Weights of a small sound classifier.
Model: log mel input, arch jasper, norm batchnorm, widths [96, 112, 144].
Training: soap at rate 0.0027, batches of 64, held-out accuracy 99%.
Data: trained on short pieces for a synthesised band: melody, chords, bass and drums, 26041 training examples, 79.4 epochs.
Rows from block 7, named by matrix and row number. Rows with one number belong to one channel. Each number is 200 + 30 x the weight over its row's rms, rounded and kept within 0 to 999. All counts start at 0. After the name is the row's rms in percent of the matrix's.
# convs0: first width-7 conv, stride 2 (model.blocks.7.convs.0.weight, 144x112x7), inputs 64-79, a 7 kernel for each
# convs1: second width-7 conv (model.blocks.7.convs.1.weight, 144x144x7, transposed), outputs 64-79, a 7 kernel for each
convs0.43,100,155,200,149,195,232,200,209,230,169,200,200,133,241,235,193,200,236,200,201,200,182,228,199,250,231,200,200,220,163,200,200,235,244,243,266,163,200,212,156,167,213,200,200,200,245,200,238,200,224,217,242,200,174,165,182,180,206,180,200,214,200,191,238,188,151,200,179,200,200,232,233,204,169,141,200,183,186,216,200,224,190,204,192,210,200,199,200,200,187,203,200,209,140,200,200,172,200,200,202,200,200,137,166,184,241,200,200,165,250,200,200,200
convs1.43,096,200,233,216,200,200,200,180,228,175,184,200,137,144,188,259,114,228,205,167,182,162,200,200,200,172,218,163,256,163,180,200,200,183,157,216,260,190,248,220,213,192,200,181,152,279,245,181,200,200,168,200,189,155,167,200,200,163,206,198,200,200,260,200,171,170,200,237,244,200,195,200,200,185,145,200,139,166,221,234,205,144,200,144,184,267,238,200,173,200,182,200,165,275,213,215,200,246,199,313,168,237,215,222,204,183,254,216,217,200,189,284,161
convs0.44,105,220,200,165,200,200,173,205,200,200,200,200,179,175,196,190,200,232,205,171,211,200,186,204,189,200,200,200,144,200,138,200,261,257,185,172,155,176,200,171,200,174,253,200,200,239,179,200,184,201,263,264,225,216,208,208,218,221,211,221,186,218,134,200,187,230,148,222,217,200,200,200,179,228,195,201,166,230,200,200,228,143,200,179,200,199,199,250,238,208,190,202,200,200,197,200,200,224,247,228,200,200,319,173,170,276,209,173,200,200,172,200,254
convs1.44,101,171,199,220,207,248,178,212,246,200,262,256,219,207,256,200,209,176,223,144,243,225,217,238,237,158,148,200,97,200,176,200,179,225,200,200,200,199,246,200,196,188,185,199,234,200,189,203,200,198,157,200,200,200,179,167,200,203,183,183,238,162,200,200,214,208,200,243,179,209,202,166,196,232,172,200,259,160,128,235,272,201,199,187,160,193,221,161,220,254,145,225,200,221,200,200,200,200,223,149,153,198,130,223,234,219,266,228,200,200,190,200,231
convs0.45,102,161,192,200,248,176,198,138,205,200,246,172,170,172,154,153,200,180,200,243,189,189,248,180,200,218,200,235,250,200,200,227,193,210,203,135,200,179,216,129,238,197,216,200,200,225,270,185,154,164,200,258,176,200,210,200,148,188,201,243,200,218,167,216,200,175,200,200,200,164,195,237,208,163,202,200,217,239,122,262,229,193,200,260,200,200,92,238,185,156,230,200,218,176,200,200,221,200,200,200,225,250,200,200,200,200,273,200,216,222,167,226,254
convs1.45,102,244,251,200,128,163,187,204,224,189,175,195,170,192,200,204,200,200,219,200,296,197,200,200,187,200,200,156,221,206,193,214,200,143,200,200,217,200,200,200,134,141,255,182,205,200,200,200,200,169,292,183,121,199,200,240,174,261,140,220,206,188,200,134,216,180,189,184,200,238,171,218,293,234,169,172,156,169,200,132,196,203,243,157,224,73,200,232,246,156,200,167,205,207,200,245,200,161,163,133,156,200,216,208,200,200,200,220,200,198,159,200,164
convs0.46,099,211,196,245,190,140,200,201,200,200,200,206,211,200,200,150,192,133,200,210,177,199,200,200,200,236,143,248,165,216,187,200,250,188,200,200,153,200,200,200,193,231,200,208,201,195,200,182,164,190,179,208,157,200,175,200,168,174,185,156,200,204,157,209,243,250,200,169,174,200,200,200,200,154,200,200,243,206,226,228,226,200,234,198,200,252,223,232,200,235,200,200,248,209,192,200,160,185,204,155,200,223,168,180,267,200,200,236,245,200,214,259,200
convs1.46,092,200,243,230,200,193,200,212,215,200,200,200,200,233,169,200,231,200,198,178,150,155,204,138,226,200,200,305,265,163,262,200,211,209,171,156,219,200,185,200,234,240,200,151,200,247,200,200,220,99,201,209,159,216,180,200,200,131,227,265,200,200,208,190,200,202,159,200,211,200,228,184,195,200,221,200,200,244,188,227,174,200,234,195,134,197,200,200,200,232,200,204,200,188,168,169,225,200,238,225,200,223,177,202,200,196,200,200,200,200,200,200,130
convs0.47,102,201,200,127,246,243,232,200,200,238,162,210,188,245,200,218,203,185,154,177,200,203,174,200,179,165,188,253,200,217,210,200,200,200,216,200,148,200,211,200,155,200,200,200,220,198,200,211,206,200,248,200,181,200,200,173,212,138,200,260,175,201,160,233,283,242,179,234,200,235,244,199,200,253,200,259,201,173,231,200,209,171,178,184,193,163,200,121,208,261,197,227,208,239,191,171,200,211,200,240,200,192,200,139,200,164,180,200,157,200,131,219,200
convs1.47,095,204,200,133,218,200,200,204,200,194,200,144,232,200,208,202,208,200,187,200,200,200,220,204,192,136,195,288,276,200,186,200,181,151,150,162,200,200,140,277,180,190,226,255,200,211,217,229,200,200,176,191,214,200,209,219,188,189,199,200,217,267,159,200,234,295,189,214,200,156,278,196,200,200,184,188,222,200,124,156,200,200,218,200,173,200,210,200,200,200,226,200,174,200,230,166,200,194,172,204,200,216,200,190,200,187,203,166,225,175,232,262,200
convs0.48,104,200,177,200,200,200,200,225,196,194,200,199,200,232,200,220,216,181,187,173,162,182,200,200,210,231,178,200,200,186,240,200,188,200,145,200,203,231,180,191,161,200,200,200,165,221,200,174,211,200,134,200,224,234,205,200,200,200,200,233,186,204,198,249,200,218,166,200,232,187,231,231,170,200,211,164,216,157,202,201,202,217,241,212,200,200,200,240,178,200,200,196,169,233,200,241,263,170,217,260,181,200,200,254,200,254,255,200,200,127,165,160,200
convs1.48,098,169,171,152,160,200,235,222,199,147,99,62,127,200,287,226,200,262,242,204,183,264,208,149,200,144,199,175,222,200,200,183,199,200,191,277,200,146,159,200,209,183,259,200,169,177,215,187,168,163,203,204,200,200,205,240,200,234,240,200,219,194,200,183,162,196,200,200,200,226,206,238,200,156,207,200,160,200,187,297,199,166,197,181,200,184,200,200,194,213,200,217,185,139,222,200,200,200,200,193,152,182,207,160,247,273,125,165,191,200,179,233,221
convs0.49,091,202,172,202,163,200,200,155,157,200,200,200,164,200,200,193,159,200,244,200,200,200,216,268,185,147,200,225,235,200,187,166,238,208,168,187,154,131,200,200,172,234,187,193,200,200,200,200,180,169,182,200,215,164,148,203,178,210,200,143,200,181,135,171,205,218,201,200,160,200,156,200,200,200,166,199,200,142,232,215,200,200,190,211,226,200,200,173,200,285,180,178,200,200,154,131,200,175,152,209,248,200,200,200,167,241,200,200,213,183,200,200,140
convs1.49,100,196,189,207,200,214,211,124,193,169,242,200,200,165,235,191,207,185,172,200,236,126,216,186,212,182,200,226,241,130,183,198,163,200,188,200,139,187,217,188,188,250,203,176,162,212,213,200,200,242,200,219,199,200,200,200,238,135,193,194,201,200,171,305,140,173,184,200,160,242,223,200,242,195,189,200,178,183,135,272,200,200,200,200,237,261,194,200,200,178,200,194,200,200,189,200,200,200,209,160,212,161,164,159,188,200,200,208,196,148,240,229,200
convs0.50,097,164,232,202,148,200,160,184,200,213,200,187,200,192,200,192,249,218,166,265,200,200,161,200,200,229,218,140,251,200,243,248,177,212,200,184,194,197,257,200,219,200,253,148,200,224,204,197,177,278,223,200,185,197,166,197,200,200,245,179,215,149,252,116,304,173,231,200,189,193,207,200,200,194,206,200,215,161,276,183,182,251,191,193,156,152,200,171,231,200,200,145,236,165,231,156,174,200,200,200,200,254,242,184,200,178,200,200,167,198,180,200,164
convs1.50,094,200,200,228,234,182,167,151,239,251,247,181,162,200,222,255,147,200,200,193,225,200,173,222,190,174,159,200,254,179,200,203,200,225,200,195,200,182,149,144,200,200,200,252,233,191,178,178,200,200,216,249,184,224,177,200,245,193,200,200,244,173,224,188,215,242,163,240,204,218,207,200,200,228,200,107,191,200,181,248,141,118,200,153,200,200,220,210,200,228,200,126,200,160,214,200,173,200,217,255,305,203,156,203,153,185,206,200,200,181,200,174,256
convs0.51,096,197,194,200,200,208,221,200,200,169,200,200,254,202,167,192,240,188,200,200,200,200,286,200,200,247,236,200,224,140,200,223,236,228,181,111,189,168,240,178,226,238,200,224,200,200,214,200,208,154,201,245,200,232,146,198,200,200,167,200,254,179,200,200,200,219,200,200,251,200,134,202,210,200,200,200,212,204,192,216,200,200,200,203,180,200,190,188,200,250,193,220,243,200,204,200,200,176,224,240,246,251,190,200,202,196,257,165,273,200,169,200,206
convs1.51,096,200,208,228,132,158,214,210,183,191,200,200,246,191,213,155,200,168,200,188,200,137,235,186,137,150,135,175,221,208,210,171,200,186,244,178,173,127,200,200,145,182,200,162,153,274,200,165,200,192,171,257,200,234,185,193,171,180,162,199,200,200,200,172,190,213,200,172,256,211,284,176,200,200,239,176,200,177,199,182,165,193,223,200,163,172,200,250,254,232,165,237,207,213,222,213,160,287,187,167,200,157,200,210,205,219,240,225,200,200,177,200,242
convs0.52,095,241,200,243,256,200,173,195,194,202,200,192,200,175,200,200,222,137,203,200,200,192,200,243,155,204,222,242,224,200,200,277,163,185,173,200,200,141,208,177,182,200,158,200,200,177,200,164,200,147,273,219,200,225,181,200,248,207,200,196,200,200,200,250,206,252,246,218,226,208,210,200,186,185,194,200,183,200,180,277,177,200,208,223,200,240,145,214,200,208,200,197,200,202,157,208,181,222,225,200,200,200,191,184,189,252,187,200,165,200,171,216,185
convs1.52,104,93,190,188,200,200,200,115,217,240,138,203,212,176,200,152,173,200,246,208,239,139,252,184,193,200,221,237,260,148,181,226,200,200,200,200,260,183,151,199,177,230,200,233,188,200,193,196,189,260,200,165,203,183,217,218,174,276,180,192,200,200,134,233,155,251,173,200,211,212,245,173,205,206,224,223,191,236,200,200,200,179,205,227,186,198,287,200,224,186,200,200,220,145,201,200,226,200,179,200,200,183,209,200,218,189,200,154,223,217,200,205,154
convs0.53,104,220,274,243,200,200,200,185,186,200,160,211,197,200,230,213,218,266,200,189,209,183,226,200,183,233,206,172,182,265,228,179,159,139,220,200,199,220,138,273,178,203,200,163,187,195,202,221,214,200,199,153,185,172,197,168,173,200,163,241,198,226,173,200,200,190,200,157,200,200,200,209,165,171,200,192,200,208,196,181,162,132,240,183,200,200,200,198,200,200,234,234,229,211,200,262,221,176,223,153,200,104,216,236,180,200,207,200,193,162,200,157,202
convs1.53,095,200,264,233,181,172,198,200,234,200,195,168,162,195,206,176,200,136,200,200,224,177,265,244,176,200,200,196,200,198,183,200,190,188,172,168,200,200,220,203,200,215,200,183,200,200,167,184,208,241,215,173,212,200,195,195,150,200,205,200,171,259,200,200,200,240,272,200,200,200,190,200,200,265,260,246,200,109,250,179,163,213,200,200,196,196,194,223,260,201,142,223,238,209,199,247,200,180,204,226,145,200,200,200,307,242,152,241,178,200,241,265,211
convs0.54,099,200,156,217,200,236,237,197,228,174,142,179,162,173,200,270,199,163,200,240,200,200,200,187,200,131,170,189,206,277,277,157,200,176,236,266,192,200,269,200,221,270,200,163,200,219,166,211,188,200,211,200,164,183,176,177,200,200,160,217,199,200,147,140,235,229,229,171,245,200,205,177,200,176,221,191,167,258,200,224,205,214,200,153,210,110,165,313,159,157,200,122,200,200,215,212,200,200,178,218,192,169,191,186,294,169,197,186,210,241,185,200,162
convs1.54,096,216,189,200,259,224,200,212,267,175,221,174,181,266,275,200,202,172,200,139,200,204,200,200,200,233,223,191,200,200,200,200,200,200,218,131,141,200,198,200,189,200,239,224,231,174,200,180,200,254,200,187,230,219,200,191,200,200,213,200,200,200,200,185,228,191,225,200,200,218,152,184,185,232,188,189,202,200,200,145,200,118,133,200,173,223,223,256,231,207,200,157,243,200,197,180,188,191,218,200,155,200,232,162,275,200,106,200,200,187,214,200,246
convs0.55,093,211,194,189,200,200,199,251,155,117,223,144,200,200,200,223,213,149,234,184,194,223,206,279,159,187,200,209,234,180,200,200,227,163,200,207,219,134,161,188,207,200,178,242,200,200,166,204,222,205,204,166,188,200,121,200,237,200,200,200,200,200,166,168,158,200,200,200,194,199,168,218,167,213,151,179,200,200,208,200,244,200,188,187,200,200,208,211,200,200,230,200,166,200,172,200,200,180,169,220,111,249,200,224,169,200,191,237,203,200,225,232,203
convs1.55,100,235,247,234,218,160,184,192,236,231,200,200,200,134,181,258,223,171,200,230,200,215,198,170,200,145,172,189,162,224,197,200,193,200,200,170,189,200,195,208,200,200,200,200,225,199,176,198,215,160,240,150,173,200,200,206,200,249,203,200,242,182,200,200,251,200,233,200,202,241,145,230,195,178,215,200,200,200,178,137,200,200,200,168,190,210,200,200,200,200,200,215,202,221,225,137,162,197,200,215,200,200,171,210,218,167,154,207,220,241,220,204,186
convs0.56,102,223,200,207,200,200,229,220,200,200,200,200,231,172,176,217,187,200,143,197,216,157,173,239,200,248,161,211,193,124,192,176,172,200,219,147,200,214,165,168,180,200,134,229,195,200,216,231,200,200,186,240,200,200,125,207,208,169,170,262,224,197,200,192,242,211,192,200,207,151,200,206,228,182,192,155,186,155,178,216,203,184,220,252,242,171,236,200,190,238,190,171,200,200,200,200,200,200,200,193,163,174,251,166,293,194,200,251,200,193,214,190,183
convs1.56,102,200,200,200,164,203,154,195,235,200,220,233,206,210,192,232,220,174,185,238,211,220,200,200,200,166,120,142,157,196,146,217,162,200,193,202,200,200,200,240,172,167,301,200,200,210,200,200,195,200,239,146,200,200,145,185,200,209,234,215,188,197,200,191,171,162,189,169,161,200,179,165,260,155,222,157,231,252,216,234,258,200,228,200,200,226,126,200,200,194,200,202,200,153,228,190,200,207,211,201,139,150,134,193,199,192,199,174,187,217,233,200,119
convs0.57,101,200,200,178,174,237,201,200,200,228,267,144,225,224,200,200,200,207,209,212,200,200,214,189,200,203,225,171,193,196,200,200,223,200,200,190,176,233,196,135,257,200,200,232,200,200,215,203,195,206,257,200,200,171,178,169,200,123,184,205,180,180,212,239,211,188,200,156,169,199,200,178,200,185,241,171,169,192,200,253,234,223,199,258,200,210,199,176,203,200,200,200,190,200,172,200,206,219,247,237,197,168,151,200,214,223,176,198,169,200,169,153,201
convs1.57,095,208,194,200,163,220,131,218,200,229,163,200,179,200,214,264,200,220,200,200,200,290,237,184,210,182,264,200,200,154,189,257,200,200,200,200,182,168,200,143,173,238,122,291,216,212,200,252,200,193,220,200,220,200,237,178,229,200,200,227,180,186,148,200,241,221,189,205,189,140,257,164,249,200,180,233,213,247,150,200,264,200,155,200,200,299,277,200,150,200,259,170,238,234,175,200,122,253,205,200,200,288,200,200,189,202,195,205,200,200,194,200,249
convs0.58,104,164,179,158,237,175,200,282,200,224,212,237,198,248,192,153,257,175,256,200,200,231,200,165,200,192,163,166,227,169,176,200,200,194,174,204,170,200,245,209,200,195,212,193,184,231,191,155,185,237,179,207,236,228,200,200,223,200,173,178,200,214,200,222,165,166,216,200,200,207,234,200,200,200,173,200,187,185,244,199,200,200,209,200,159,129,203,200,218,200,176,133,219,151,235,200,200,201,253,246,219,174,188,200,213,200,186,200,223,193,200,198,227
convs1.58,091,200,191,210,265,212,175,200,189,142,190,200,126,251,256,151,218,205,219,205,200,234,183,201,200,200,157,149,165,157,208,200,154,200,200,149,138,200,220,161,217,217,210,192,190,200,200,200,253,246,228,200,200,200,156,195,195,192,200,279,200,200,258,200,200,206,200,200,169,200,214,189,200,231,200,158,200,251,240,200,242,219,200,199,200,192,197,176,184,200,180,200,165,158,210,200,200,200,200,104,169,238,217,237,213,234,225,170,142,200,195,124,247
convs0.59,106,241,197,200,200,189,243,178,147,255,200,200,264,200,182,187,200,200,200,156,178,220,200,140,200,185,238,200,178,200,200,201,200,174,200,188,200,238,291,195,193,221,200,239,176,200,208,195,200,106,200,200,165,203,200,200,178,200,213,136,230,200,200,136,200,200,187,226,173,179,164,301,179,200,200,157,248,200,200,194,174,210,200,227,161,200,191,200,197,200,204,200,134,200,200,200,135,238,200,172,229,198,200,158,171,200,183,253,200,193,221,200,122
convs1.59,100,200,140,139,200,200,128,180,155,200,190,185,187,205,200,232,204,265,236,200,251,172,170,232,204,188,237,243,288,252,147,200,200,200,200,197,187,249,218,174,200,200,200,310,200,215,226,200,200,200,215,203,255,225,153,250,262,200,200,245,171,200,200,200,200,159,200,165,251,248,200,200,191,206,172,170,180,224,146,200,200,200,257,200,200,198,158,215,226,200,200,142,200,232,200,200,200,176,251,262,231,160,191,172,168,192,200,213,215,243,176,176,206
convs0.60,091,203,200,172,200,200,194,200,246,206,187,204,186,240,239,163,269,233,200,200,200,202,192,207,200,200,160,165,170,207,200,187,224,221,200,200,211,250,200,200,200,217,225,176,212,200,200,243,183,213,178,250,196,195,178,200,200,265,139,180,145,200,161,200,203,200,200,212,203,200,239,200,218,161,223,200,129,218,200,200,184,247,200,160,260,200,145,200,152,200,265,175,200,215,162,168,189,178,207,200,200,169,200,117,200,200,200,200,200,200,179,295,247
convs1.60,091,200,206,241,200,200,174,206,159,200,251,247,237,206,283,215,235,170,200,233,218,161,161,218,200,199,160,255,226,200,241,208,200,189,200,168,175,180,208,217,212,233,139,246,254,200,195,171,200,170,184,224,192,175,206,200,200,174,169,200,142,200,201,244,200,200,179,193,205,217,200,181,200,200,229,200,192,200,228,171,200,200,200,224,157,177,221,253,200,174,200,200,200,279,263,204,200,232,200,269,276,245,217,244,173,200,125,202,200,226,141,262,194
convs0.61,099,251,189,228,185,166,200,200,200,200,200,150,200,200,230,200,204,235,135,154,188,161,181,274,149,191,118,200,187,196,200,179,200,200,221,200,186,188,171,192,185,219,225,200,224,174,179,262,123,200,221,200,204,188,200,182,170,200,200,234,200,233,177,80,245,215,200,190,227,222,256,200,181,211,201,200,200,189,155,200,200,192,162,195,200,202,200,189,194,196,200,200,200,200,200,241,209,184,166,152,200,245,188,186,170,200,219,254,161,167,200,238,277
convs1.61,099,200,200,200,200,269,250,225,226,199,200,200,200,207,155,200,235,248,200,191,200,209,256,253,200,214,173,200,170,201,133,200,183,200,200,234,193,200,249,204,211,149,177,199,200,200,162,200,200,103,205,176,194,175,156,168,200,238,209,205,227,200,200,237,230,200,219,200,188,173,154,205,274,194,170,136,200,216,200,239,174,193,200,166,201,209,142,161,232,205,200,181,190,165,200,253,184,252,172,205,146,247,198,194,200,223,200,164,159,200,188,230,206
convs0.62,097,268,216,200,187,200,238,181,188,168,153,149,200,170,200,173,237,210,189,212,200,200,200,188,200,234,199,200,200,173,200,124,158,198,200,233,200,242,200,200,190,200,186,180,184,246,192,142,175,251,206,197,236,200,307,200,200,257,222,119,158,200,194,168,215,240,210,200,195,180,200,200,220,200,200,224,150,177,167,184,196,165,228,209,200,200,200,149,200,200,211,222,167,165,260,240,161,200,184,200,200,220,200,208,200,251,221,201,200,234,200,199,188
convs1.62,100,200,158,176,200,200,213,240,192,214,219,203,220,203,174,245,146,166,244,236,173,257,198,200,200,200,207,196,193,179,213,278,200,243,205,200,247,200,200,167,240,192,158,110,275,170,197,200,171,205,140,222,173,184,200,200,210,200,245,200,200,186,200,200,200,200,187,200,200,179,169,201,170,195,207,200,193,200,200,188,157,145,200,240,200,200,226,200,205,200,200,217,102,210,200,177,200,220,200,200,207,175,186,200,200,228,200,200,154,200,186,197,211
convs0.63,097,121,220,169,200,193,181,127,206,200,208,200,168,200,223,200,200,200,191,238,226,201,229,176,216,221,200,232,200,137,200,214,200,200,227,267,160,200,192,200,200,210,220,211,191,190,200,200,181,200,219,237,200,200,237,218,200,142,160,212,167,200,157,200,110,200,184,187,171,218,200,190,231,175,181,200,207,226,197,200,200,171,186,179,205,200,171,242,191,189,200,210,138,205,200,185,200,200,238,200,200,160,203,149,200,240,140,175,200,200,200,217,268
convs1.63,101,193,200,213,200,225,201,212,170,224,241,238,162,239,91,188,200,149,146,217,225,174,166,140,111,186,180,252,286,200,205,223,183,190,196,200,279,211,166,200,219,200,201,215,180,225,169,200,175,245,212,193,200,236,226,155,222,239,200,251,200,200,200,285,270,200,221,186,200,130,278,205,177,233,184,234,151,200,284,153,170,227,223,234,169,234,178,200,208,162,208,200,200,169,193,200,183,237,232,186,236,202,200,202,198,200,200,200,200,200,252,141,187
convs0.64,104,243,169,200,204,226,205,223,160,219,224,200,177,190,156,200,231,219,276,200,200,245,200,219,210,200,200,200,226,284,223,234,200,153,189,236,229,202,213,257,149,219,200,172,265,141,225,189,239,211,166,223,190,200,166,200,170,118,169,153,151,213,200,147,207,197,169,200,183,242,204,212,200,162,200,168,254,169,207,207,200,206,210,146,193,191,225,200,160,214,198,194,200,185,188,179,149,172,233,244,168,212,243,200,161,210,195,205,215,216,206,200,132
convs1.64,104,176,200,173,200,192,261,159,203,171,200,200,200,235,200,215,153,165,211,168,200,174,200,268,260,220,176,194,152,200,202,221,250,200,200,173,220,182,195,150,217,146,189,228,200,200,200,200,188,255,215,185,203,200,286,200,224,200,162,200,177,143,200,212,221,201,256,214,200,200,159,194,200,201,200,232,200,200,200,184,196,177,200,200,186,200,233,253,210,183,200,224,185,179,200,170,182,283,205,211,322,176,192,179,244,200,152,160,204,230,200,163,200
convs0.65,096,164,207,234,140,156,200,200,216,257,284,194,215,195,211,212,201,189,227,200,163,177,221,234,200,208,200,200,174,210,229,150,214,175,200,200,146,200,243,200,200,200,251,223,121,161,200,131,221,200,200,200,170,200,200,261,200,218,274,184,200,220,200,242,209,200,200,210,210,206,199,202,131,166,200,174,200,144,200,219,194,200,155,217,239,200,200,130,200,215,179,200,154,258,184,232,200,222,200,200,141,174,167,200,101,200,166,201,200,171,200,200,173
convs1.65,097,208,228,200,185,200,200,166,200,202,201,200,191,164,272,200,124,200,218,141,205,200,195,227,227,200,216,200,200,158,200,240,200,200,184,214,250,202,227,200,200,200,197,186,222,190,214,200,231,200,200,231,203,200,200,166,200,147,155,249,215,200,209,200,250,182,178,200,218,239,200,187,200,194,164,200,187,200,126,229,207,200,211,200,183,295,233,200,200,181,176,147,101,218,202,189,186,231,197,216,170,200,208,159,225,181,200,197,258,187,200,154,200
convs0.66,103,222,215,200,182,155,200,227,132,200,232,159,200,174,200,174,198,284,165,173,200,200,200,200,200,200,200,200,239,134,192,198,180,214,174,234,201,200,274,246,249,203,161,233,186,159,200,216,200,200,204,200,217,163,185,188,228,205,212,162,188,229,232,200,206,167,200,216,200,199,200,193,200,214,163,200,200,227,161,200,192,200,168,218,164,200,222,200,212,197,200,225,230,180,175,193,226,200,227,272,200,200,251,233,183,173,132,178,200,165,226,230,215
convs1.66,104,143,194,236,224,200,200,226,211,237,146,204,177,239,200,200,200,223,138,131,168,216,129,198,201,249,170,204,227,203,227,200,200,181,201,190,236,164,200,166,194,167,200,165,172,200,206,200,167,200,231,200,206,211,226,200,290,186,211,200,200,198,180,163,200,144,155,175,189,137,210,189,200,200,193,200,207,200,147,219,159,237,200,263,200,187,263,195,222,210,206,177,245,200,186,200,186,200,192,191,140,228,284,218,200,200,200,161,199,206,200,200,200
convs0.67,108,189,209,176,200,171,200,200,200,167,152,176,160,200,150,200,220,200,126,271,200,288,226,167,200,200,200,192,200,335,294,296,232,260,245,182,200,200,166,200,220,218,243,193,200,152,200,200,188,141,216,200,231,179,163,174,185,238,200,189,228,209,227,195,200,200,200,163,200,220,201,256,232,269,207,207,173,195,160,216,167,222,182,189,200,160,200,197,148,189,151,200,200,200,272,238,268,282,310,200,191,200,163,230,200,212,200,235,239,230,209,185,200
convs1.67,105,144,200,140,200,238,199,177,200,191,270,223,246,200,217,217,183,200,155,203,200,200,200,154,200,200,140,138,131,197,178,153,243,173,235,213,203,202,177,238,200,200,259,200,200,200,154,170,173,174,200,200,200,179,170,244,203,200,221,212,217,200,221,204,176,200,166,203,200,200,230,200,200,200,188,200,145,161,126,179,200,256,219,209,212,168,118,214,132,171,168,146,155,197,180,174,180,194,214,183,138,200,218,200,165,246,209,212,261,200,218,160,259
convs0.68,101,273,246,196,200,228,183,210,231,198,181,147,169,230,248,180,200,201,209,200,250,189,198,182,200,200,218,200,231,200,211,220,200,200,234,200,137,244,195,167,200,157,231,200,176,173,213,182,152,120,162,151,200,200,181,199,200,200,160,200,220,200,220,200,265,303,193,209,224,105,160,200,200,179,205,151,179,216,203,239,250,191,178,208,200,200,200,200,200,212,187,211,195,180,207,200,200,146,161,149,163,177,187,295,208,223,233,140,200,189,213,211,240
convs1.68,119,226,226,255,187,209,200,200,278,236,200,262,128,195,195,223,200,200,194,175,226,182,242,240,200,200,200,163,177,178,158,204,200,205,226,200,146,200,209,200,199,151,200,247,200,192,174,200,228,200,213,204,188,200,171,179,198,244,200,216,178,200,200,200,239,200,266,216,187,276,144,127,205,175,236,182,188,200,191,200,200,176,208,183,154,258,200,200,248,179,242,200,210,200,200,200,222,200,212,200,180,201,205,241,189,251,212,221,155,183,248,163,125
convs0.69,099,213,245,178,200,200,257,200,200,200,197,184,169,181,259,200,200,200,226,182,181,158,200,171,234,256,157,180,235,228,198,200,165,205,195,185,200,200,152,188,211,200,236,200,214,193,200,225,188,200,200,215,152,232,194,187,248,133,235,195,200,206,200,157,271,154,223,200,163,200,200,200,200,250,173,158,190,200,209,231,222,197,201,242,180,200,202,200,216,133,187,200,237,194,185,170,207,200,137,83,231,239,169,200,243,211,216,247,163,262,200,200,287
convs1.69,102,158,150,167,200,200,245,200,206,200,200,216,172,238,200,200,248,200,182,200,200,171,238,214,204,200,200,200,187,138,218,200,241,132,200,200,187,238,177,168,179,200,164,233,230,191,200,200,188,162,164,210,232,149,166,150,228,111,251,212,200,207,154,146,200,116,151,169,227,229,182,230,189,155,167,243,264,200,198,180,200,223,200,158,200,143,199,200,206,225,152,194,236,125,208,208,189,189,199,157,183,200,200,76,182,200,222,219,200,200,165,200,144
convs0.70,101,202,257,254,229,225,177,226,216,238,200,222,200,215,188,161,231,184,204,202,200,104,200,202,252,220,200,164,197,200,247,200,226,200,200,233,130,218,179,216,200,207,200,249,227,214,182,200,200,200,200,200,238,207,168,200,134,200,184,200,200,207,223,267,299,213,265,200,200,200,200,200,200,172,200,221,200,218,200,200,161,220,163,200,178,216,157,173,200,210,200,200,197,217,212,226,200,200,181,200,235,200,151,166,192,200,253,157,276,183,200,141,144
convs1.70,100,170,200,209,230,200,231,216,279,200,134,200,157,224,200,200,200,216,200,192,161,185,200,200,159,158,141,227,240,224,184,190,231,213,200,211,183,200,135,228,222,232,192,191,140,200,200,200,228,200,252,163,186,192,206,171,154,200,200,165,200,200,200,241,200,210,247,223,187,232,186,201,187,200,200,235,208,238,176,176,209,200,200,184,200,200,202,207,147,223,189,212,200,200,228,229,173,211,243,80,171,158,200,155,175,200,200,200,181,228,200,200,225
convs0.71,107,238,200,200,248,200,127,197,192,200,200,200,177,187,200,196,200,197,200,221,183,200,200,195,200,199,209,200,186,220,200,187,205,200,198,173,164,213,200,118,175,176,200,200,150,200,243,200,270,87,117,200,212,200,175,200,164,287,149,204,196,187,180,200,163,156,200,200,212,233,257,245,200,200,201,200,228,200,195,200,200,200,168,243,166,205,200,200,186,200,239,200,227,173,243,199,185,200,186,133,248,200,200,176,261,149,200,110,238,190,181,238,181
convs1.71,106,267,190,149,183,151,200,200,200,232,186,201,142,206,186,200,202,193,245,200,234,200,200,200,211,200,168,241,200,121,234,200,249,200,222,200,193,209,202,254,162,200,275,181,235,200,211,200,190,210,200,200,200,202,200,173,185,200,237,167,188,223,227,200,200,205,181,152,185,200,200,176,200,165,196,203,200,219,200,200,200,200,219,217,200,195,200,186,171,228,151,139,165,145,200,174,150,200,200,200,200,242,200,223,223,161,170,244,216,200,150,200,194
convs0.72,099,243,269,215,200,216,200,200,202,214,246,200,166,219,172,217,200,292,188,190,200,210,200,245,195,200,200,201,225,186,200,170,197,197,187,200,230,200,158,269,200,200,146,247,200,200,200,200,154,200,184,200,162,243,180,236,176,181,200,224,200,242,189,201,206,200,200,199,200,242,200,175,242,200,221,186,130,241,219,281,194,200,278,225,200,164,172,211,154,200,230,245,242,200,210,200,232,226,200,238,150,200,149,200,248,224,200,272,194,200,200,200,219
convs1.72,106,222,200,256,200,208,200,200,200,200,174,200,185,200,216,151,200,138,200,216,200,200,185,227,177,177,145,200,216,200,206,200,159,185,163,200,200,200,200,167,194,167,271,254,185,200,197,200,200,200,200,242,219,160,269,241,144,264,154,163,225,217,190,229,202,200,199,148,200,212,200,202,200,177,200,200,142,203,263,171,225,197,169,237,229,200,166,146,148,200,178,200,204,151,159,215,178,174,200,250,200,268,241,200,200,227,184,200,200,200,206,234,169
convs0.73,105,197,219,187,200,182,200,189,200,198,213,167,192,230,200,186,200,184,192,225,208,200,200,200,200,171,200,200,161,200,167,190,200,203,153,190,200,178,194,200,207,179,206,196,200,209,213,191,198,219,233,200,264,196,195,221,210,200,218,200,229,127,199,198,209,173,191,211,239,179,200,220,235,216,169,200,204,200,205,196,166,200,229,176,208,218,175,200,199,200,187,196,200,200,187,151,156,157,200,183,167,200,200,155,206,166,108,200,200,200,231,219,228
convs1.73,097,200,200,196,147,214,195,200,217,200,201,244,211,224,203,200,276,225,142,200,260,200,200,200,256,200,202,200,149,251,200,184,144,236,200,241,200,200,214,244,194,241,200,187,194,204,200,185,179,182,178,206,241,220,177,200,193,200,207,231,200,189,200,234,205,200,151,153,200,200,258,247,197,239,119,200,99,200,180,209,216,227,200,214,200,193,149,183,198,231,200,207,185,237,151,187,200,188,240,200,153,188,200,200,201,179,200,237,177,200,239,204,252